{"horizontal_flip": false, "norm_position": "pre", "mlp_ratio": 3, "qk_norm": false, "inner_norm": false, "init": "torch_default", "learning_rate": 0.0033, "beta1": 0.9, "precondition_frequency": 20, "max_steps": 23600, "decay_fraction": 0.2, "weight_decay": 0.06, "adamw_weight_decay_other_params": 0.01}
Rows from block 2 of a small class-conditioned image diffusion model, named by matrix and row number. Rows with one number belong to one neuron. Each number is 128 + 24 x the weight over its row's rms, rounded and kept within 0 to 255. All counts start at 0.
Before each neuron's rows are labels from the 100 images, of 14848 (inputs lightly noised), where the neuron reaches its highest value: "strongest on" is what is common among them; "colour at peak" is the nearest of a few named colours to the mean colour under the peak. Only what is clearly more common there than usual is listed. The data: short English words printed on busy colour backdrops. In brackets: how many of the 100, against the usual share in percent.
# fc1: MLP up (model.blocks.2.mlp.fc1.weight, 480x160), inputs 0-159
# fc2: MLP down (model.blocks.2.mlp.fc2.weight, 160x480, transposed), outputs 0-159

strongest on: pink ink (34 vs 8.1)
colour at peak: grey (43 vs 20.8)
fc1.406 [ 92 139 126 165 160 112 130 132 122 191 127 134 142 102 121 122 139 120 115 126 133 123 149 176 115 113 117 140 169 113 141 140 127 138 154 184 156  99 108  91 121 110 153 121 134 144 104 138 132 131 169 122 123 101 102 106 127 100 114 119 142 195 142  79 141 140 129 156 114 100  75 119 120 158 121 152 127 205 156 143 109 145 101 131 132 123 172 181 142 193 154 136 130 141 135  80 170 132 147 130 134 114 121 167 130 114 163 135  92 123 152 107 113 192 120  91  95 148 141 141 150 110 119 140 144 134 126 143 137  93 159 132 148 128 122 125 161 123 101 131 119 132  94 119 138 137 123 134 156 109  97 178 111 120 116 116 134 145 133 139]
fc2.406 [163  76 138  97 130 131  89 103 165 125 145 100 152  65 170 141 144 144 125 147 180 156 154 194  99 135 111 133 152  97 103  92 143 143 139 130 157  92 138 108 145 171 110 135 102  81 156 116 122 156  89 120 139 115 154 126 128 149  94 146 151 131 125 141 133 146 106  96 116  83 104  97 144  75 103 108 114 138 160 145 116 132 140 145 134 137 118 132 124 104 141 149 130 182 106 150 127 157  80 135  99 142 112 133 120 132 118 133 104 157 115 153 100 153  87 131 144 152 128 141 121 126 132 140 142 107 125 142 100 120 126 111 131 162  83 115 126 117 113 123 156 127  86 111 155 106 111 117 125 105 170 154 120 104 125  84 109 121  86 122]

strongest on: white ink (62 vs 8.5); yellow ink (26 vs 8.2)
colour at peak: brown (61 vs 25)
fc1.197 [134 126 140  99 140 144 128 110  77 116 100 127  87 146 113  76  81 135 125 157 126 112 109  77 108 115 147 101 145 137 168 187 140 110 127 151 153 154  96 111 111 137  98 128 104 104 138 148 151 114 106 145 118  78  89 142 148 146 113 163 101  92 122 104  91  92 154 120 107 121 160 131 123 148 134 123 106 132 132 158 114 131 119 161 105 114  80  99  97 108 189 112 108 114 151 127 114 102 121  72 120 100 113  90 143  89  98 111  94 138  91 146 109 142 133 105 133 122 117 136 120 156 134 127  74 123 146 169 108 110 117 112 130  84 130 109 132 154 137 110 167 130 138 142 112 126 107 109 120 110 111 120 110  92  99 152 101 138 134 162]
fc2.197 [150 164 148 118 146 100 146 117 134 101  95 114 127 132 117 103 135 117 152 136 117 164 120 102 131 113 135 167  90 132 154 163 184 118 117 159 110 120 145  97  97 131 145 148 141 146 157 123 107 132 109 149 108 199  86 154 141 156 111 136 140  80 127 123 142 111 118 126 141 142 167 159 167 175 117 187  69 135 143 152 145 134 149 113 176 155 138 110 133  85 125 106 140 132 120 114 137 126 136 110 109 117  88 165 116 134 120  96 125 117 132 140 104 127 147 136 141 104  98 125 136 129  81 112 116 155 100 143 123 140 109 111 129 143 168 121 129 110 135 111 161 150 174 137 112 134 109  63 109  84 155 113 164 154 140 137 146 172 145 104]

strongest on: white ink (35 vs 8.5)
colour at peak: brown (69 vs 25)
fc1.437 [149 135 155 123 140 109 142 125 118 115 169 145 108 124 142 108 102 134 179  97 137 119 145 105 159 103 123 143 172 162 133 114 175 112 164 138 141 158  96 128 104 118 130 121 101 152 186 126  87 122 123 136  64 140  79  97 138 100 108  96  88 112 128 119 144 125 123 114 174  84 130  88 147 130 139 106 115 130 152  68 127 118 101 145 137 147 140  82 132  77 166 140 115 122 153  73 127 142 134 134 102 158  98 130 165 120 164 103 145 158 122 141  94 147 127 134 104 129 120 127 128 152 135 138 107 117 163 177 108 101 109  76 116 108 121 160 120 151 161 100 109 122 113 136 106 123 139 144  89 140 101 121 132 138 133 135 120 150 118 111]
fc2.437 [163 138 158  93 159 100 176 162 135  85 125 123 122 136 127 106 135 158 164 113 156 146 117  84 123 106 138  98 145 108 165 137 117 132 139 151 110 129  92 120  76 103 127 157 109 122 166 140 154 143 146 142 143 172 121 103 157 129 119 123 135 133 114 115 114 162 124  92 131  98 110 159 173  99 145 139 155  89 101 106 136 133 116  95 137 144 166 115 129  92 122 155 129 133 122 122 142 171 123 117 116 102  90 125 117 199 120 118 147 136 110 112  85 138 133 160 140 121 127 158 162 158 130 132  99 113 123 163 146 114 137 150 118 108 148 153 130 158 103 169 154 133 118 149 173  97 111 108  92 101  99  87 126 160 130 164 166 133 160  96]

strongest on: white ink (30 vs 8.5)
colour at peak: brown (58 vs 25)
fc1.116 [133 115 158 145 131 141 134  67 145 183 136 132 133 101 147 156 168 133  65 150 105 132 100 137 102 149 139 137 108 135 119 152 150 184 172 149 115 116 132  96 113 113  98  97 163 136 114 122  87 144 118 142 140 120 130 147 130 138 126 104 146 138 140 154 111 126 117 176 132 159 158 153  99 112 102 153 111 147 148 127 144 122 133 179 170 134 129 169 129 149 150 120 152 164 130 130 144 142 130 140  99 191 149 132 144 100 132 166 163 115 130 167 159 138 173 122 114 154 119 167 127 120 135 145 130 142 137 126 134 146 135 155 151 123 165 165 134 138 117 141 172 125 133 123 103 158 196 151 142 159 140 163 140 125 133 104  99  97 132 168]
fc2.116 [131 120 149 156 124  78 115  93 177 156 144  86  94 117  90 107 138 133  76 128  95 122 106 151 124  89 118  83  89 101 134 136 163 144  91 125 141 125 150 114  95 125  89 122 138  85 134 125  84 147 143 156 110 147 137 106 119 129  88 109 118 124 132 101 123 155 115 153 121 123 133 164  79 123 149 154 128 120 145 138 125 124 119 170 156 124 161 123 157 130 109 145 129 149 150  95 121 115 117 118 114 127 113 129 146 104 160 107 142  97 137 156 121 145 171  98 122 149 125 154 165 137 113 101 157 153 160 146 115 159 127 112 120 122 174 150 102 142 131 127 153 111 132  31 126 140 160 148  99 134 101 120 139 108 136 121  92 162 116  95]

strongest on: white ink (61 vs 8.5); black ink (28 vs 8.4)
colour at peak: grey (65 vs 20.8)
fc1.125 [118 103 119 132 181 125 121  97 117 190 129 110 122 114 131 105 141  61 127 130 124 119 126 117 127 168 135 137 180 160 153 122  85 118 126 173 125 149 117 107 117 135 116 133 115  76 132 104 175 106 131 140  79 158 130  85 127 106 119 113  87 118 105 127 100  86 118 105 124 145 121 143 108 109 135  92  86 157 162 122 127 141 116 109 143 153 137  93 138 106 120 127 130 138 114 143 109 139 158 138  88 139 163 118 123 111 110 128 116 146 130 166 121 143 120 119 134 132  88 135 108 162  81 137 132 130 127 184 107 119 156 105 121 109  91 188 140 161  93  81 159 120 151 122  95 124 140 123 131 122 118 107 108 141 145 122 108 127 125  58]
fc2.125 [154 172 125 125  71 133 134 144 147  74 158 147  87 115 131 146  94 127 156 117 158 146 105 113 143 122 143 133 158 124 103 103 145 135 102 136 139 148  82 111 133  88 123  77 151 166 137 150  97 164  92 132 136 117 133 160 141 157 133 130 147  92 135 151 146 160 132 138 103 121  64 105 104 113 119 185 161 140 102 127 160 111 127 141 106 137 113 129 141  78 149 126 123 110 128 117 149 107 158  67 196 128  90 121 125 140 166 146 165 119 139  85 114 106 115 125 114 149 118 100 144 120 135 139 132 129 135 119 152 143 102 154 109  97 118  63 112 110 182 127 127 120 100 137 125 113 143 139 104 132 105 128 116 117 128 140 156 135 137 134]

strongest on: white ink (56 vs 8.5)
colour at peak: grey (51 vs 20.8)
fc1.121 [129 150 114 118  87 138 103 105 146 126  68 154 121 103 168 124  90 161 126 124 138 107 136 108 122 126 178 149 125 121 150 139 111 128 164 126 133 116 126 118  74 122 175 149 129 104 108  92 166 150 188 151 132 113 133  79 103 121 114 148 146  95 144 112  70 142 147 152 100 127 138 105 119 125 106 148  97 114  99 134 130 113  99 128 154 163 118 162 103 109 157 110 134 135 182 164 115 120  97 101 127 122 120 102 159 106 155 116 151 123 104 160 154 149 175 117  96 134 109 147 127 172 132 120 147 107 139 155 148 132 119 127 121 121 123 147 125 146 113 107 122 132 124  87  89 106 146  98 119 143 151 154 104 100 126 168  94 104 187 140]
fc2.121 [105 136 146 136  98  92 143 101  97 162 127 123 111 127 147 112 132  98 149 145 128 110 146 173 134  87 102  93 157 104 178 157  94 104  89 101 131 145 160 157 137 167  94 115 127 139 130 136 140 163 183 113 126 170 156 117 138 143 142 138 117 160 109 111 161 130  96  81 121 121 166 107 137 135 116 125 132 101 103 118 168 185 119 144 143 136 165 135 114 125  99 111 130 138 140 155 147 146 139 134  83 143  91 167 136 102 116 119  72 108 142 134 114 137 147 141 127 120 167 159 157 134 151 149 122 154 123 126  98 103 140  86 187 144 124 105 131 144 147 146 100 156 193  90 137 138 134 114 129 101 105 115 156 147 116 129 121 119 118 117]

strongest on: pink ink (55 vs 8.1); orange ink (45 vs 8.9)
colour at peak: brown (53 vs 25); grey (46 vs 20.8)
fc1.417 [157  79 111 144 170 171 127 133 128 123 141 114 123 122 130 198 147 128 132 136 112 129 121 130 136  78 128 144 156 113 127 156 109 178 132 186 118 136 155 139 144  95  95 162 120 134 139 122 182 130 117 154 124 110 121 131 105 114 142 150 146 127  78 132 129 137 124 139 113 165 117  98 136 127 115 147 173 171 196 116 133 145 143 132 113 132 110 149  95 117 144 145 162 116 162 103 146 105  99 132 145 131 116 177  57 155 170 116 126 129 133 127 135 116 170 118  91 127 179 158 107 156 159 146 133 118 151  92 141 137 132 101  92 127 148 139 121 119 145 115 126 124 116 107 164 145 100 139  82 134 117 136 158 143 132 118 164 155 135 139]
fc2.417 [163 156 149 124  78 119 135 129 117 160 112 152 130 131  79  88 108 123 115  88 152 146 134 138 114 188 137 141 107 139 155 131 149  88  97 112 163 132 146 146 142 125 139 116 148 118 137 131 137  88 114  95 156 157 149  89 134 119 129 127 137 136 158 173 142 124 108 119 137 107 137 157 116 165 130 130  90 120 126 106 165 128 119 159 130  72 148 124 146 159  83 133 129 161 135 107 126 125 158 131 141 106 112 113 169 106 111 127 153 129  93 111 105 144 107 143 145 129 117 115 138 169  94  98 119 150 123 179 102 114 126 170 196 185 114 133 125 146 121 142 134 160 140 174  73 130 158 116 162 143 116 132  88 149 140 149  96 115 124 145]

strongest on: white ink (60 vs 8.5); pink ink (27 vs 8.1)
colour at peak: grey (51 vs 20.8)
fc1.273 [143  86 122 140 149 147 123 115 140 143 160 117 136 141 124 131 171 102 125 133 109 121 164 161  72 118 112 199 123 115 157 146  94 128 146 138 137 125 108 173 136 128 128 136  91 119 135 176 119 166 101 141 128 110 127 113 123 116 142 105  93 150 122  94 133 136 116 150 104  86 156 147 132 128 131 154  79 122 126  74 139  74 113 147 168  88 119 114 135 164 162 190 160 137 114 139 105 143 130 166 126  88 179 134 123 115 121 139 144 110 150 144 118 146 138 142 133 138  98 167 125 120 138 124 129  92  96 113 105 156 160 123 142  82 156 166  95 119 130 108 120 129 105 108 107 141 158 106 125  95 156 121 167 103 122 121 110 107 143 165]
fc2.273 [110 155 133 170 166 107 133 180 128 108 145 159  76 103 143 109 105 164 149  99 158 112  98 114 176 118 140 126 102 125 127 117 149 149 132 116 132 111 123 119 154 105 105 131 100 144 178 163 142 114 134 101  90 140 134 137 136 148 152 170 134  98 150 111 143 148 146 145 101 153 117 111 104 131 149 137 118 134 109 137 126 183  95 134 131 127 122 188 111 136 152 144 150 109  95 145 141 117 144 123 138 118 100 126 132 113 126  59 157 102 114 109 148  51 133 103 131 149 178  70 142 124 155 126 127 136 129 164 146 154 108 149 123 105 117 126 164 144 156 150  94 115 160 143 163 149 124  91 113 125  99 125 141 160 116  93 147 131 134 123]

strongest on: white ink (50 vs 8.5)
colour at peak: brown (64 vs 25)
fc1.252 [121 111 126 131 141 114 174 122 135 109  92 101  83 116 179 148 172  97 122 134 132 103 109 117 138 153 126 174 159 133 130 109 134 105 138 131 186 125 141 123 150 147 124  96 120 100  90 135  74 139 124 119 159 149  91 118 133  77 142 125 122 136 112 146  79 124 137  88 114 108 130 132 135 121 142 126 133 178 167 105 118 158 139 167 114 186  86 131 129 139 138 117 140 159 161 155 147 155 129 145  74 122 117 139 109 122  57 158 111 106 100 115 109 106 140 122 162 124 135 109 169  78 135  93 121 116 134 156 117 115 140 118 130 148 177 148 131 121 121  99 131 138 130 148 124 157 142 126 132 121 101 126 125 166 164 123 111 157 152  93]
fc2.252 [153 128  99  91 139 109 123 150 103 162 104  91  94 134 109 117  93 135  90 123  98 160 133 161 155 107 112 128 105 141 145 137 117 176 149 150 143 127 153 114  85 151 128 111 111  91 142 135 135 192 122 101 122 150 126 148 131 124 110 111  80 130 148 136 126 160 180 117 110 114 140 102 132 137 161 116 157 126 122 107 119 124  95 136 146 169 177 124 115 124 129 154 162 142 152 155 160  88 108 175 126 146 167 144 117 109 130 128  93 115 148 177 147 139 106 102 164 102 155 149 136 135 121 100 145 161 129 167 122 102 102 186 140 128 149 129 101 142  98 177 127 121 190 166 133 118 133  90 135 104 137 115 106 132 134 127 120 113 153 122]